config.toml
arch = "wide_resnet"
horizontal_flip = false
num_classes = 2
weight_standardization = false
kernel_size = 3
stem = "deep"
avg_pool_shortcut = false
muon_scale = "match_rms_adamw"
adamw_lr_other_params = 0.0019
lr_schedule = "cosine"
final_lr_fraction = 0.1
Rows from block 2, named by matrix and row number. Rows with one number belong to one channel. Each number is 50 + 12 x the weight over its row's rms, rounded and kept within 0 to 99. All counts start at 0. After the name is the row's rms in percent of the matrix's.
# convs0: first 3x3 conv, stride 2 (model.blocks.2.convs.0.weight, 384x192x3x3), inputs 66-76, a 3x3 kernel for each
# convs1: second 3x3 conv (model.blocks.2.convs.1.weight, 384x384x3x3, transposed), outputs 66-76, a 3x3 kernel for each
convs0.241 111:36 30 43 46 89 74 46 33 50 33 37 49 47 50 53 43 37 58 70 66 55 51 62 73 72 75 99 72 63 53 47 31 22 55 38 53 39 38 52 46 55 63 46 49 78 48 55 55 42 66 52 37 44 59 49 39 50 28 62 57 65 38 56 36 32 49 56 33 39 57 51 62 49 65 36 73 53 50 36 47 37 48 60 45 63 63 63 47 47 38 42 27 49 66 51 52 38 38 51
convs1.241 106:72 49 50 47 63 68 56 37 46 36 57 59 65 79 56 44 57 51 79 59 38 59 56 48 30 50 39 52 41 49 50 68 55 64 42 38 65 54 45 63 50 50 38 60 48 35 44 53 79 40 52 49 62 60 56 49 44 46 31 50 43 43 51 49 54 39 50 37 34 56 39 35 43 58 48 41 69 23 62 63 57 56 49 59 33 53 52 55 63 66 57 50 51 41 56 56 42 34 39
convs0.242 098:41 53 56 52 49 63 54 47 54 42 52 43 55 38 46 23 43 50 54 47 26 49 35 57 47 38 41 26 62 47 55 64 47 44 69 32 57 60 40 46 60 36 57 42 53 38 52 45 34 61 55 44 32 59 43 26 45 51 26 57 67 37 44 77 44 47 54 58 78 52 26 43 56 68 67 68 35 49 47 36 84 34 52 69 71 60 60 36 50 58 49 59 33 55 49 45 35 30 50
convs1.242 096:40 60 52 57 48 50 53 57 33 57 52 55 61 41 38 26 53 43 64 44 56 70 65 72 56 63 39 64 22 36 59 40 50 40 43 34 26 39 59 43 32 60 54 50 60 62 27 52 50 52 44 51 21 45 63 36 60 41 57 39 40 35 49 41 46 44 33 50 56 57 43 62 37 41 61 45 65 52 65 41 49 45 33 52 50 57 39 52 48 42 31 40 50 43 58 39 59 42 49
convs0.243 101:51 58 54 50 69 66 49 39 45 43 57 19 58 62 49 38 36 53 58 54 37 50 71 62 47 42 63 58 57 61 28 35 66 40 28 26 50 43 50 48 60 64 59 49 34 51 39 55 46 48 50 33 48 41 67 44 29 51 30 62 35 45 36 32 50 22 56 56 35 34 25 30 56 34 55 51 43 60 43 26 40 40 57 64 61 49 40 52 65 52 40 30 40 47 49 43 64 37 59
convs1.243 099:40 60 51 60 46 65 43 46 48 56 62 59 47 57 52 41 53 70 74 60 58 52 65 73 54 47 34 47 53 60 62 15 60 57 36 65 36 51 53 47 38 53 59 49 41 62 50 71 33 35 30 48 31 56 34 53 60 52 64 72 60 45 48 42 36 78 28 50 38 61 46 78 66 55 45 46 35 55 37 28 43 46 52 48 50 36 43 48 64 58 70 71 43 47 58 56 63 34 59
convs0.244 105:26 40 39 29 51 57 64 46 19 71 43 35 55 37 42 61 37 57 58 54 54 57 60 55 53 57 72 59 57 33 72 70 64 60 56 32 15 35 43 40 38 64 37 38 54 39 57 56 58 35 64 33 53 66 09 50 35 60 67 53 35 62 67 50 51 38 45 49 44 46 15 05 63 47 55 65 55 54 74 30 48 53 37 52 49 64 33 41 47 48 61 49 63 43 37 64 47 47 70
convs1.244 106:57 33 34 44 45 33 47 33 51 48 50 48 51 56 54 51 20 47 36 57 66 63 47 62 60 45 43 71 60 54 59 27 46 62 45 33 57 60 49 54 60 46 62 46 68 44 47 41 59 57 63 48 56 37 59 57 49 42 79 61 69 51 47 59 54 42 71 80 37 45 57 41 74 54 61 79 74 49 49 50 55 44 65 61 46 50 41 64 40 52 46 40 53 46 51 42 55 54 70
convs0.245 096:39 34 47 27 35 47 48 45 50 71 52 36 39 84 53 55 53 48 72 69 51 44 65 38 34 55 43 56 43 71 46 65 53 61 51 53 45 43 56 50 43 47 45 48 47 49 35 41 40 40 68 52 74 46 42 66 65 45 70 47 66 43 55 50 42 58 24 52 39 47 42 52 50 48 56 21 28 53 67 45 46 31 40 56 61 53 50 38 66 50 57 44 47 37 40 49 35 39 65
convs1.245 098:59 51 68 47 55 42 59 40 38 31 63 48 66 43 62 53 61 67 58 57 40 56 73 51 37 61 37 47 57 38 48 73 67 55 51 33 34 40 56 45 30 34 50 45 34 33 53 33 60 48 51 50 55 58 42 42 43 60 37 18 69 43 48 37 49 38 62 45 35 62 58 55 66 64 56 45 63 37 50 46 56 65 54 38 55 52 37 58 86 46 54 51 36 58 84 58 29 46 48
convs0.246 104:66 67 53 37 58 40 38 24 51 30 43 69 55 46 58 45 44 53 67 58 55 46 37 58 53 26 35 56 64 33 38 33 29 45 51 42 46 51 75 29 41 38 52 35 52 62 56 43 85 64 42 66 53 43 49 40 70 55 44 67 50 51 66 62 46 59 62 63 44 44 45 56 68 57 41 69 64 47 55 38 55 50 51 53 60 48 69 58 69 41 40 30 59 52 58 61 59 66 42
convs1.246 104:48 67 45 41 79 58 43 31 37 62 45 29 37 43 74 45 46 54 52 72 50 58 43 46 54 41 39 38 51 55 62 44 40 47 64 55 51 51 53 25 56 75 40 46 71 59 54 81 32 55 49 41 50 57 40 65 55 65 46 60 50 58 48 28 67 44 32 41 64 41 74 64 39 59 52 50 67 37 54 56 63 70 53 56 52 47 47 38 53 52 55 57 47 85 71 48 54 48 41
convs0.247 103:48 59 48 62 51 48 45 54 46 54 71 47 67 34 66 42 62 59 72 61 51 69 41 55 61 43 60 34 54 53 70 55 25 69 47 58 54 60 50 59 55 44 21 55 44 38 47 44 61 49 31 37 56 44 43 53 29 60 60 35 44 46 55 53 67 56 67 62 53 64 55 33 66 29 41 40 35 53 61 27 38 51 60 60 59 70 67 09 51 38 32 69 58 43 40 49 56 38 56
convs1.247 095:50 20 45 51 63 58 25 57 46 79 70 55 66 43 74 41 57 44 59 50 42 40 54 39 63 26 35 62 36 51 80 52 55 37 36 47 51 19 53 43 41 34 42 58 51 45 62 59 36 34 49 34 50 47 62 40 33 54 53 65 48 24 49 56 67 54 45 45 22 49 35 40 44 45 56 69 48 57 41 64 73 64 63 47 27 59 75 79 44 38 59 71 50 51 58 41 41 29 39
convs0.248 097:53 49 65 43 29 24 49 70 61 38 67 37 44 43 51 44 55 23 56 39 49 41 62 54 35 32 50 57 70 51 70 42 52 62 63 26 59 70 40 57 58 68 68 61 48 29 43 22 39 64 36 25 52 52 45 50 29 52 53 51 29 34 63 64 53 35 54 34 70 62 54 57 50 45 54 64 47 60 47 37 37 39 38 49 34 42 53 48 34 56 52 44 57 48 49 38 69 58 47
convs1.248 103:26 56 57 35 27 40 59 40 50 45 75 49 44 69 46 47 40 45 57 58 50 54 51 55 41 15 54 49 62 49 45 48 53 45 36 52 62 34 52 55 68 36 61 43 55 58 57 55 34 35 36 53 33 57 48 30 53 36 73 45 49 36 30 29 36 49 43 64 20 50 48 42 78 51 44 52 23 56 44 44 60 56 47 34 34 57 39 58 54 40 74 51 29 52 50 51 49 51 48
convs0.249 099:51 56 37 35 60 44 65 68 53 69 34 45 46 66 67 55 43 71 42 30 64 45 30 47 68 48 40 58 44 44 72 64 61 40 49 48 53 55 63 40 57 50 47 58 73 62 37 62 53 41 42 58 64 51 76 43 50 50 56 55 73 68 71 52 61 40 41 64 52 43 49 57 53 34 48 56 45 39 65 46 77 42 53 67 58 46 43 66 39 76 49 53 57 50 65 36 53 60 65
convs1.249 099:61 57 54 55 37 64 65 37 46 51 61 37 54 41 44 50 44 54 65 51 75 38 69 52 46 44 45 61 52 36 44 58 36 61 42 61 42 39 51 39 59 26 65 46 37 41 40 35 53 67 43 53 52 57 33 66 31 54 58 50 57 49 60 38 54 52 63 39 64 47 44 55 52 49 41 43 46 40 51 42 60 54 61 48 59 32 49 47 73 50 41 54 57 40 68 51 41 60 84
convs0.250 101:35 37 61 49 45 51 47 55 32 56 59 56 50 64 50 63 60 37 15 56 55 49 55 64 22 51 43 52 29 40 51 47 57 64 62 32 69 44 45 50 44 58 44 50 38 56 39 67 30 60 58 47 55 29 57 60 47 33 56 31 61 55 40 42 51 68 39 55 46 37 56 52 63 41 49 34 58 81 54 54 54 33 37 23 44 46 50 69 40 51 42 60 47 48 39 61 34 63 69
convs1.250 100:56 52 55 44 59 44 44 41 67 55 39 60 51 60 47 32 44 40 32 34 51 44 42 61 55 45 93 50 23 55 65 65 51 48 65 27 35 26 40 57 53 31 41 60 43 27 62 41 56 13 65 47 38 59 53 59 36 52 45 48 51 60 69 51 40 36 64 36 34 55 56 55 68 42 36 34 47 62 21 44 29 64 44 55 36 49 24 46 57 31 33 31 67 49 14 45 66 30 36
convs0.251 099:43 44 30 70 45 52 55 30 64 55 30 41 57 56 42 56 39 48 46 50 71 39 18 32 51 49 67 36 78 39 44 57 58 40 57 53 45 57 55 53 61 38 64 54 38 44 62 70 38 51 48 58 66 68 48 15 60 41 66 54 45 50 44 44 53 52 63 57 71 55 24 50 54 43 75 40 53 43 53 39 56 42 60 57 36 26 59 57 42 91 30 51 50 52 37 57 71 62 55
convs1.251 097:17 67 52 67 37 34 49 45 32 63 66 40 52 74 54 60 53 58 53 37 53 41 55 50 53 49 38 37 41 33 63 37 49 66 47 64 43 37 76 57 48 69 52 48 47 54 49 49 72 48 55 52 41 31 44 38 75 30 40 54 67 54 60 24 40 55 52 39 65 24 39 65 48 68 44 18 39 65 76 59 20 47 67 37 48 52 45 38 80 66 50 43 60 43 39 49 43 45 50
convs0.252 100:39 54 52 54 53 54 53 78 42 42 37 40 54 42 43 57 63 32 58 38 41 48 58 44 44 52 62 44 53 41 58 31 33 68 55 58 59 42 66 28 45 38 49 50 48 51 50 56 55 53 44 39 54 70 46 30 53 54 36 37 69 38 62 39 61 38 43 47 31 54 53 51 37 36 48 51 61 42 31 68 37 46 49 67 55 47 41 54 39 48 63 51 48 36 43 64 46 53 46
convs1.252 097:49 48 54 31 50 36 40 36 32 58 46 49 49 42 42 51 60 67 44 77 49 29 40 52 52 43 51 36 81 53 58 45 46 48 50 58 42 31 36 35 65 61 44 47 23 39 48 79 44 55 40 58 42 42 70 49 67 69 52 57 42 80 66 39 47 56 49 00 61 56 51 38 57 35 42 66 40 60 56 35 46 70 58 43 46 41 43 81 54 39 28 46 43 42 66 27 64 57 70
convs0.253 095:58 56 44 56 70 52 51 23 58 44 46 43 47 42 52 40 42 54 32 43 49 35 44 68 42 62 45 58 73 78 42 70 50 73 66 77 63 46 30 50 51 35 44 30 47 45 56 22 42 45 32 33 42 50 42 65 74 47 48 60 47 48 53 46 63 54 59 78 86 67 61 41 38 59 51 56 30 50 52 39 76 45 47 58 40 61 55 41 49 42 43 60 45 28 56 69 43 65 70
convs1.253 104:39 51 51 68 48 59 67 44 49 65 48 43 54 37 56 35 50 23 44 77 50 35 47 47 42 43 33 36 50 48 51 60 58 46 33 53 45 32 51 43 40 76 48 62 53 48 35 51 68 61 49 68 52 44 48 62 53 64 59 58 44 48 44 63 61 65 40 39 54 54 53 48 59 85 50 62 45 17 58 48 55 50 61 41 51 52 32 59 49 62 22 52 49 52 49 62 48 57 45
convs0.254 099:54 69 53 30 45 56 66 62 57 40 67 48 44 69 39 58 48 61 76 49 49 46 39 55 69 47 38 38 32 69 56 47 56 40 56 60 48 62 42 45 28 36 51 43 53 43 59 70 52 61 43 68 41 56 69 81 65 38 44 42 33 36 61 58 55 44 42 62 55 42 55 46 37 39 54 49 58 67 52 61 47 70 56 53 53 62 48 61 36 49 51 73 53 58 41 33 47 49 48
convs1.254 099:47 44 50 57 50 50 35 69 68 57 43 49 17 45 54 35 46 38 57 55 40 50 47 68 60 22 62 35 53 44 57 54 47 66 50 55 49 70 61 54 55 54 63 31 57 46 27 50 50 38 35 45 61 68 49 52 44 57 57 62 72 33 37 58 50 37 49 32 58 39 70 39 43 12 58 47 41 75 41 55 54 39 48 47 43 53 37 62 20 40 43 38 62 67 54 67 40 44 43
convs0.255 108:71 34 55 46 54 53 31 32 48 38 40 49 46 71 35 56 59 46 37 54 68 42 32 39 32 36 69 64 54 59 39 25 40 41 43 39 54 55 28 42 59 51 22 52 43 49 53 46 60 72 44 58 55 52 55 45 49 65 52 67 58 55 70 51 78 56 46 55 67 51 63 63 24 45 61 44 38 66 53 32 50 49 60 32 44 68 46 53 64 39 51 60 65 58 73 63 55 42 23
convs1.255 103:38 50 41 65 51 68 37 50 59 49 43 43 50 48 30 53 57 51 62 59 65 53 51 46 41 52 33 60 38 49 49 52 58 51 54 43 28 34 76 51 70 59 30 63 39 56 52 38 72 66 48 39 47 50 74 60 61 38 50 49 56 51 56 74 52 60 70 62 67 49 62 48 41 57 59 36 55 35 54 57 45 37 41 84 39 51 49 45 37 66 35 27 39 45 33 47 41 64 41
convs0.256 099:53 37 35 59 51 43 43 53 57 59 47 32 52 36 71 61 58 14 69 56 38 54 39 43 47 39 30 51 30 35 50 47 64 42 44 52 61 29 45 45 48 37 57 65 35 47 46 25 51 60 58 68 55 61 35 40 64 45 56 67 37 53 66 32 36 19 84 80 30 38 46 49 32 50 46 37 45 45 55 50 72 48 46 73 46 43 31 44 50 55 47 48 51 57 49 62 48 40 47
convs1.256 098:24 45 23 20 49 45 39 58 46 45 41 51 38 66 57 48 72 44 56 41 56 55 38 39 61 50 40 43 31 46 36 75 70 45 46 54 46 46 39 57 63 60 59 45 61 55 74 54 57 56 34 58 44 49 60 49 61 46 41 50 54 36 46 52 49 34 53 33 52 51 75 60 45 32 44 76 44 31 29 70 30 51 56 61 67 54 54 42 46 45 62 49 55 66 58 57 44 34 56
convs0.257 103:52 40 57 42 41 44 47 47 56 62 56 58 52 53 54 44 44 52 37 54 47 43 53 70 47 42 60 70 47 44 44 40 32 48 35 47 52 49 46 65 42 52 59 47 41 68 49 56 47 29 39 75 43 47 49 50 50 53 51 46 54 45 36 76 51 48 60 56 59 76 58 54 50 53 66 50 47 33 46 79 76 59 56 62 28 69 55 63 51 34 46 40 52 80 45 58 41 42 59
convs1.257 095:50 48 22 42 83 62 54 31 40 52 38 61 37 41 54 32 51 73 55 63 48 31 72 52 47 65 65 49 31 59 45 40 54 59 58 30 63 56 61 40 44 68 42 28 75 58 48 70 50 54 57 62 37 53 53 44 41 49 57 58 62 47 48 58 40 51 52 48 57 37 55 45 52 40 81 50 73 34 69 47 53 36 67 78 52 61 62 45 55 48 53 47 59 30 53 57 36 57 36
convs0.258 099:51 56 29 51 46 46 48 56 44 52 61 52 37 69 69 65 38 53 68 33 37 48 41 70 44 55 44 57 55 69 64 42 43 57 34 61 48 65 40 44 48 66 34 38 46 52 49 64 38 60 55 46 60 55 55 42 42 56 57 40 44 40 58 25 40 35 46 54 35 26 52 41 99 36 38 46 37 43 62 31 53 53 63 34 61 43 39 58 50 52 27 48 51 43 58 69 60 58 44
convs1.258 095:16 59 76 58 62 47 57 42 52 37 57 53 64 54 58 30 41 63 41 35 31 68 67 36 49 45 72 49 45 47 25 43 67 35 38 31 34 35 54 48 59 39 56 59 45 38 48 65 59 51 45 54 41 54 31 49 37 25 54 57 60 54 45 18 34 44 44 49 36 50 63 39 37 59 47 53 40 57 54 44 24 58 51 60 37 59 58 39 31 52 46 44 40 32 65 65 53 48 63
convs0.259 101:63 41 48 52 51 52 41 47 67 49 46 31 65 57 49 39 60 60 30 43 51 49 76 44 35 51 50 59 39 28 39 42 41 63 51 50 36 70 51 24 47 29 53 45 35 58 75 84 40 55 43 63 68 33 38 74 67 33 37 39 39 76 68 44 44 45 62 44 56 42 55 61 53 43 46 76 41 43 44 65 48 42 47 57 43 59 63 48 67 50 37 51 48 37 54 59 57 62 63
convs1.259 096:49 45 15 33 59 50 63 40 34 45 68 63 72 67 70 39 33 51 51 40 44 41 56 56 38 61 39 58 62 61 48 51 48 52 52 53 24 67 45 53 19 39 50 46 51 45 44 60 45 59 51 44 52 52 44 44 45 54 58 68 43 32 44 63 60 45 53 66 37 59 55 59 56 49 23 70 49 41 49 47 51 57 48 54 36 52 44 62 43 39 69 56 47 56 63 62 50 32 61
convs0.260 101:38 54 45 49 43 60 54 48 60 50 54 75 53 36 61 54 36 40 49 47 65 54 57 53 65 37 52 47 71 20 45 30 50 51 46 42 53 43 58 39 45 60 68 39 42 64 55 16 59 57 32 57 81 65 40 41 69 50 58 62 23 64 59 61 52 76 48 23 78 50 45 33 29 41 25 50 60 57 32 62 39 43 63 44 38 50 53 56 43 46 55 37 61 55 53 50 60 40 54
convs1.260 100:60 46 42 58 44 39 52 40 58 53 75 53 48 34 55 38 54 41 41 32 45 54 45 66 45 47 61 54 38 43 62 45 53 35 54 45 45 44 40 71 47 48 29 36 55 77 54 58 53 61 52 64 64 61 47 70 62 43 29 52 59 48 50 54 43 35 31 51 28 46 59 45 47 42 52 20 53 69 53 57 42 29 52 66 60 37 60 54 25 62 42 48 40 51 53 54 50 55 66
convs0.261 098:75 37 37 16 48 15 54 15 41 63 41 45 49 42 45 70 33 63 39 59 61 40 48 50 35 41 70 55 54 42 25 44 50 50 48 63 47 27 46 50 54 61 30 40 53 51 61 40 43 56 38 59 37 33 41 55 68 56 54 51 61 39 74 45 47 82 18 33 48 53 59 62 61 41 64 40 65 62 55 46 38 65 55 48 33 47 62 47 53 71 53 62 49 48 32 20 30 70 57
convs1.261 097:58 48 75 34 47 45 50 36 34 40 44 41 59 31 33 50 32 66 53 51 47 88 55 34 61 43 50 58 40 42 46 33 49 40 48 54 45 59 33 43 64 66 54 37 56 39 57 38 31 86 67 34 54 61 38 57 58 44 50 25 64 46 49 35 66 46 50 25 45 34 40 61 72 59 41 47 46 46 50 39 43 58 38 55 33 64 53 41 48 58 45 50 43 51 28 56 28 59 55
convs0.262 099:58 32 66 42 33 52 45 42 48 34 61 38 41 27 58 36 62 67 44 73 59 45 55 61 52 55 65 47 67 59 68 66 52 47 54 59 67 48 41 67 59 79 43 46 71 34 40 42 46 31 35 57 49 48 46 49 64 61 33 67 58 53 36 48 44 42 41 45 49 44 68 34 34 41 66 44 51 38 41 46 31 29 62 27 58 77 48 45 65 61 59 44 58 45 38 43 49 57 56
convs1.262 103:57 45 67 79 71 36 54 67 44 55 57 38 52 18 77 50 47 75 38 54 65 52 44 70 54 55 54 49 52 64 48 54 49 43 38 65 37 44 50 31 51 54 58 43 51 20 54 48 38 46 34 58 51 45 49 48 66 43 48 53 62 65 65 40 60 57 51 37 56 50 55 48 74 57 60 43 26 75 46 44 52 42 53 72 35 45 46 51 24 34 68 43 51 35 43 57 49 40 39
convs0.263 101:48 49 42 52 34 35 39 39 61 61 50 37 42 41 30 67 24 54 48 45 71 52 31 38 53 63 61 52 67 58 28 54 50 66 80 59 46 45 45 46 38 53 39 54 63 31 42 51 39 55 50 44 36 39 40 38 72 52 38 36 39 46 25 35 52 42 39 57 62 38 49 78 28 71 57 61 49 46 52 48 54 62 40 53 62 49 52 56 43 55 33 47 54 62 63 58 38 68 59
convs1.263 099:49 68 30 75 30 53 55 12 64 55 41 46 63 38 49 31 47 31 56 61 39 65 42 37 58 41 24 41 49 49 38 59 56 51 45 40 54 41 51 47 48 74 33 42 51 50 43 74 28 51 40 66 32 49 59 60 42 43 49 56 63 48 40 39 44 76 30 52 54 36 45 49 76 45 56 51 38 39 41 59 57 52 52 54 51 36 55 56 69 69 52 39 44 40 59 62 51 44 52
convs0.264 100:39 70 64 33 34 51 42 68 51 50 50 60 27 60 38 66 33 52 33 62 57 60 61 63 22 47 46 23 60 23 62 54 44 45 61 61 27 64 33 48 72 48 49 69 66 50 67 45 48 51 47 45 46 68 57 57 38 62 46 45 36 28 62 48 44 30 44 55 47 55 62 33 63 50 50 42 50 61 65 54 47 36 54 67 50 28 45 47 53 44 38 59 48 64 50 61 59 55 47
convs1.264 097:38 35 39 38 57 59 24 42 49 25 50 38 53 43 53 47 57 38 53 32 74 55 53 58 50 54 54 42 40 41 33 40 44 61 49 52 68 60 65 34 63 41 42 43 42 49 36 46 41 29 53 56 43 57 64 25 44 36 64 45 31 58 56 52 64 85 54 38 40 68 48 60 34 43 58 57 55 54 53 49 62 35 49 44 55 49 61 47 51 48 47 57 57 71 53 47 58 50 56
convs0.265 100:62 49 56 35 42 58 51 62 38 46 50 49 47 48 46 55 63 40 50 15 45 52 65 52 66 80 72 48 39 42 58 41 64 65 38 48 54 63 33 64 72 46 38 48 46 62 51 54 48 48 73 53 58 39 41 62 56 48 27 59 43 60 39 53 48 40 55 56 63 35 43 49 25 36 50 42 48 48 56 48 72 45 47 54 73 49 49 56 46 48 59 61 65 39 50 43 47 72 57
convs1.265 100:44 46 60 46 35 63 69 43 55 28 59 45 62 59 45 69 23 51 50 75 70 51 44 25 55 40 45 55 49 64 62 44 52 57 34 54 51 53 68 61 57 33 61 42 60 39 50 32 65 47 42 38 39 43 58 34 39 54 48 53 65 64 45 59 57 61 61 38 53 58 31 56 52 58 61 45 60 58 42 34 33 33 46 33 71 32 59 53 55 42 62 64 25 70 57 43 51 54 51
convs0.266 097:34 35 41 49 70 59 72 70 53 46 56 52 58 30 58 32 52 35 55 62 55 57 42 57 45 52 47 60 38 61 58 52 39 40 52 55 55 58 49 39 50 41 56 39 33 40 46 33 37 39 41 39 56 35 38 33 48 38 57 58 24 55 38 55 31 43 52 54 58 76 76 39 42 44 50 31 41 50 54 52 63 56 44 47 53 53 39 64 55 47 55 40 58 44 54 77 61 44 64
convs1.266 102:52 52 55 59 59 45 54 41 57 42 37 51 52 74 40 50 66 58 39 59 45 33 44 38 54 51 57 58 55 50 56 54 43 60 32 61 07 41 43 56 32 51 51 57 51 35 55 47 43 66 60 69 51 31 30 62 36 59 44 39 55 69 42 54 64 53 35 26 56 35 46 53 46 42 45 40 64 47 74 58 28 49 63 55 48 55 31 47 52 51 57 51 61 53 46 65 88 62 57
convs0.267 098:49 51 51 44 53 59 46 58 49 46 36 51 49 41 81 56 61 47 45 35 55 55 29 49 50 68 44 54 49 39 38 55 58 59 76 41 50 57 48 45 35 52 40 54 51 45 34 60 20 29 69 74 41 59 63 52 51 47 47 52 67 79 52 77 65 61 49 35 58 49 39 55 48 46 69 36 79 43 29 53 20 36 31 55 58 52 28 39 43 42 75 47 57 39 44 48 55 28 53
convs1.267 104:39 60 26 51 27 48 40 58 38 51 56 63 41 33 25 74 48 28 38 38 42 63 61 41 47 48 35 61 62 63 45 39 35 44 49 33 61 58 49 35 68 41 50 51 40 38 38 38 55 39 42 64 48 29 25 44 47 54 54 62 43 39 54 62 48 41 48 55 56 47 42 37 44 29 37 49 34 20 47 61 36 48 56 50 32 51 52 53 69 57 35 41 28 40 47 49 78 38 41
convs0.268 109:52 79 78 67 46 39 58 47 35 56 52 35 45 39 64 45 65 80 48 48 27 57 71 50 86 66 62 44 39 41 51 32 48 36 35 38 46 65 55 40 52 50 46 53 68 44 48 44 60 20 43 49 15 39 48 59 48 18 43 60 37 45 31 39 46 67 38 40 69 38 41 10 48 55 56 55 53 69 46 72 44 46 52 40 44 38 22 51 69 41 40 22 42 47 41 39 47 34 51
convs1.268 101:41 18 49 69 71 49 47 26 60 62 54 64 38 63 72 71 60 66 47 55 41 57 59 48 52 49 44 46 22 33 46 49 25 48 49 48 43 34 91 56 65 40 35 57 50 50 45 70 49 53 45 57 55 72 43 70 51 63 48 42 33 91 50 48 53 53 52 40 40 37 67 59 40 42 29 37 80 78 27 71 36 29 65 46 52 38 68 66 26 49 58 38 53 50 46 55 41 45 59
convs0.269 097:37 35 37 51 62 54 56 46 66 60 53 32 60 60 35 46 18 57 66 52 35 72 44 59 51 45 59 43 56 62 57 66 55 53 59 37 20 24 56 46 63 57 59 54 53 63 48 44 41 56 60 52 51 67 53 44 82 54 35 39 70 42 37 51 24 55 58 57 58 33 75 63 59 66 40 55 51 47 53 54 46 27 62 58 46 35 23 60 38 53 31 46 44 60 42 32 58 51 71
convs1.269 098:54 45 80 59 49 40 49 39 49 57 57 53 47 63 17 36 47 79 43 29 42 50 67 60 36 58 56 45 41 60 52 39 46 49 45 36 27 42 52 52 47 53 75 43 51 57 63 62 36 72 49 38 34 45 50 59 68 53 48 57 43 34 74 53 48 44 50 28 52 59 50 45 33 62 72 46 66 67 32 64 45 50 54 48 48 59 58 46 51 66 48 46 69 43 59 46 44 53 47
convs0.270 102:46 37 67 56 50 55 52 25 58 79 38 43 38 59 45 67 45 31 47 51 42 36 54 77 38 44 68 55 49 49 34 56 68 61 37 42 64 60 50 35 47 47 49 61 59 62 58 60 64 48 60 50 56 44 52 41 57 68 37 19 53 53 53 51 54 50 47 54 56 60 75 40 63 43 57 58 47 30 61 59 47 34 46 29 40 39 46 36 66 51 54 29 43 25 54 34 51 64 48
convs1.270 097:58 64 63 57 65 82 58 35 77 58 26 49 59 48 64 39 66 46 62 41 47 52 51 49 31 60 39 51 64 48 46 42 61 49 49 39 34 54 52 48 66 49 53 49 52 50 45 60 40 36 61 51 73 51 34 58 44 57 42 49 64 55 67 57 62 39 45 53 26 37 55 66 30 39 61 52 67 36 73 44 42 47 64 46 62 63 58 51 40 57 29 58 50 45 66 46 51 53 37
convs0.271 099:69 61 54 52 65 63 42 56 46 55 57 32 42 49 55 73 51 45 42 53 39 66 55 61 67 36 67 56 40 48 52 38 57 41 36 40 56 61 59 43 36 52 36 40 60 55 51 41 53 41 35 43 54 64 56 59 54 53 30 41 52 54 48 55 43 44 54 39 48 37 45 53 69 58 60 58 75 46 71 55 43 37 63 45 64 40 48 67 54 50 61 48 48 53 62 39 47 56 57
convs1.271 100:52 68 32 29 49 35 42 51 57 58 40 59 65 51 48 47 45 65 45 34 57 64 51 33 67 62 34 29 48 57 61 54 59 67 84 59 47 46 50 51 47 46 41 60 38 37 31 57 46 63 59 59 33 60 68 38 47 49 45 48 36 61 45 51 26 71 43 31 36 18 47 53 55 37 50 60 68 46 54 58 56 35 43 52 62 73 46 29 46 48 43 29 52 70 37 58 46 38 43
convs0.272 097:14 57 47 54 50 43 55 39 60 61 40 52 56 47 45 62 37 63 52 58 42 26 57 52 55 58 39 45 21 73 36 41 34 35 62 48 34 48 64 64 41 46 53 34 59 50 26 35 43 44 59 46 24 46 52 54 73 28 46 69 37 43 38 46 53 60 58 43 62 29 49 64 55 65 50 32 42 43 52 58 63 54 68 42 48 35 44 60 44 64 65 43 50 54 26 61 80 46 35
convs1.272 101:84 45 57 45 31 48 17 36 36 54 48 58 42 45 48 69 50 59 59 52 58 46 69 52 04 56 54 69 55 61 49 61 53 59 54 40 34 52 57 41 35 46 52 26 40 42 25 62 44 49 58 52 58 65 56 50 44 49 53 60 58 53 38 41 50 49 51 53 47 51 50 52 44 66 63 61 58 62 44 52 38 48 56 60 59 24 72 44 62 49 56 45 55 58 57 46 28 48 64
convs0.273 098:42 55 53 47 53 62 61 46 40 58 27 64 42 55 75 41 46 64 78 54 57 62 59 34 46 57 22 50 39 57 50 20 69 55 62 47 53 48 40 57 50 81 42 41 56 67 73 52 46 32 63 54 43 48 44 45 45 48 55 61 33 67 22 72 44 70 47 47 32 47 54 51 52 48 56 54 49 52 46 76 48 55 54 48 84 67 33 44 42 63 72 64 40 47 54 57 61 31 67
convs1.273 103:62 39 50 53 63 52 44 54 55 39 46 66 36 57 41 48 69 46 59 56 48 53 52 65 62 42 37 49 64 54 45 63 47 56 45 31 67 45 78 57 37 66 54 49 26 62 65 43 60 58 57 52 53 50 75 41 56 61 43 44 67 40 36 43 41 54 33 58 73 60 69 50 44 47 39 22 62 49 59 60 77 33 68 51 54 45 42 46 45 45 59 50 46 61 49 39 55 46 54
convs0.274 101:58 35 41 48 26 37 43 35 41 63 31 51 26 24 47 49 53 56 56 38 59 45 58 53 33 28 60 60 48 58 51 46 64 55 41 32 27 48 34 75 56 62 68 43 60 43 48 25 42 66 73 34 53 45 39 47 44 52 71 16 33 54 55 55 60 49 76 54 59 40 42 48 51 35 65 58 74 30 74 60 41 34 32 59 51 45 48 38 53 38 60 28 77 39 61 44 15 55 63
convs1.274 097:52 43 64 52 53 47 53 41 45 54 71 57 68 46 38 55 42 67 55 44 66 64 51 61 13 33 57 63 72 45 32 50 61 38 26 52 40 73 42 72 31 42 59 57 60 47 34 37 35 33 41 51 54 69 64 48 49 56 60 53 48 65 53 62 34 33 29 57 46 39 54 41 36 49 44 39 75 53 59 34 69 51 43 68 69 26 42 55 33 45 25 50 71 41 44 45 56 51 54
convs0.275 100:62 63 66 28 23 52 49 57 43 73 42 28 72 43 73 45 32 22 64 39 52 43 68 39 43 34 53 53 41 40 51 41 54 58 53 37 59 62 48 59 37 56 53 42 34 63 35 35 43 58 34 79 54 40 53 43 42 52 48 38 49 36 69 70 55 80 31 72 42 23 53 50 40 41 54 49 46 56 43 53 44 65 39 36 51 43 55 66 52 54 62 51 60 52 39 43 34 66 54
convs1.275 095:51 30 42 59 63 41 53 52 46 46 65 37 60 53 13 66 59 73 77 13 61 37 42 58 69 30 38 46 35 54 49 57 47 57 55 65 63 39 49 57 39 29 51 28 53 59 17 62 45 50 52 39 52 54 74 64 44 35 51 65 62 66 71 67 47 52 36 38 60 59 39 58 28 58 62 49 48 42 42 62 87 35 68 58 46 64 57 36 52 51 53 53 53 40 48 63 58 45 54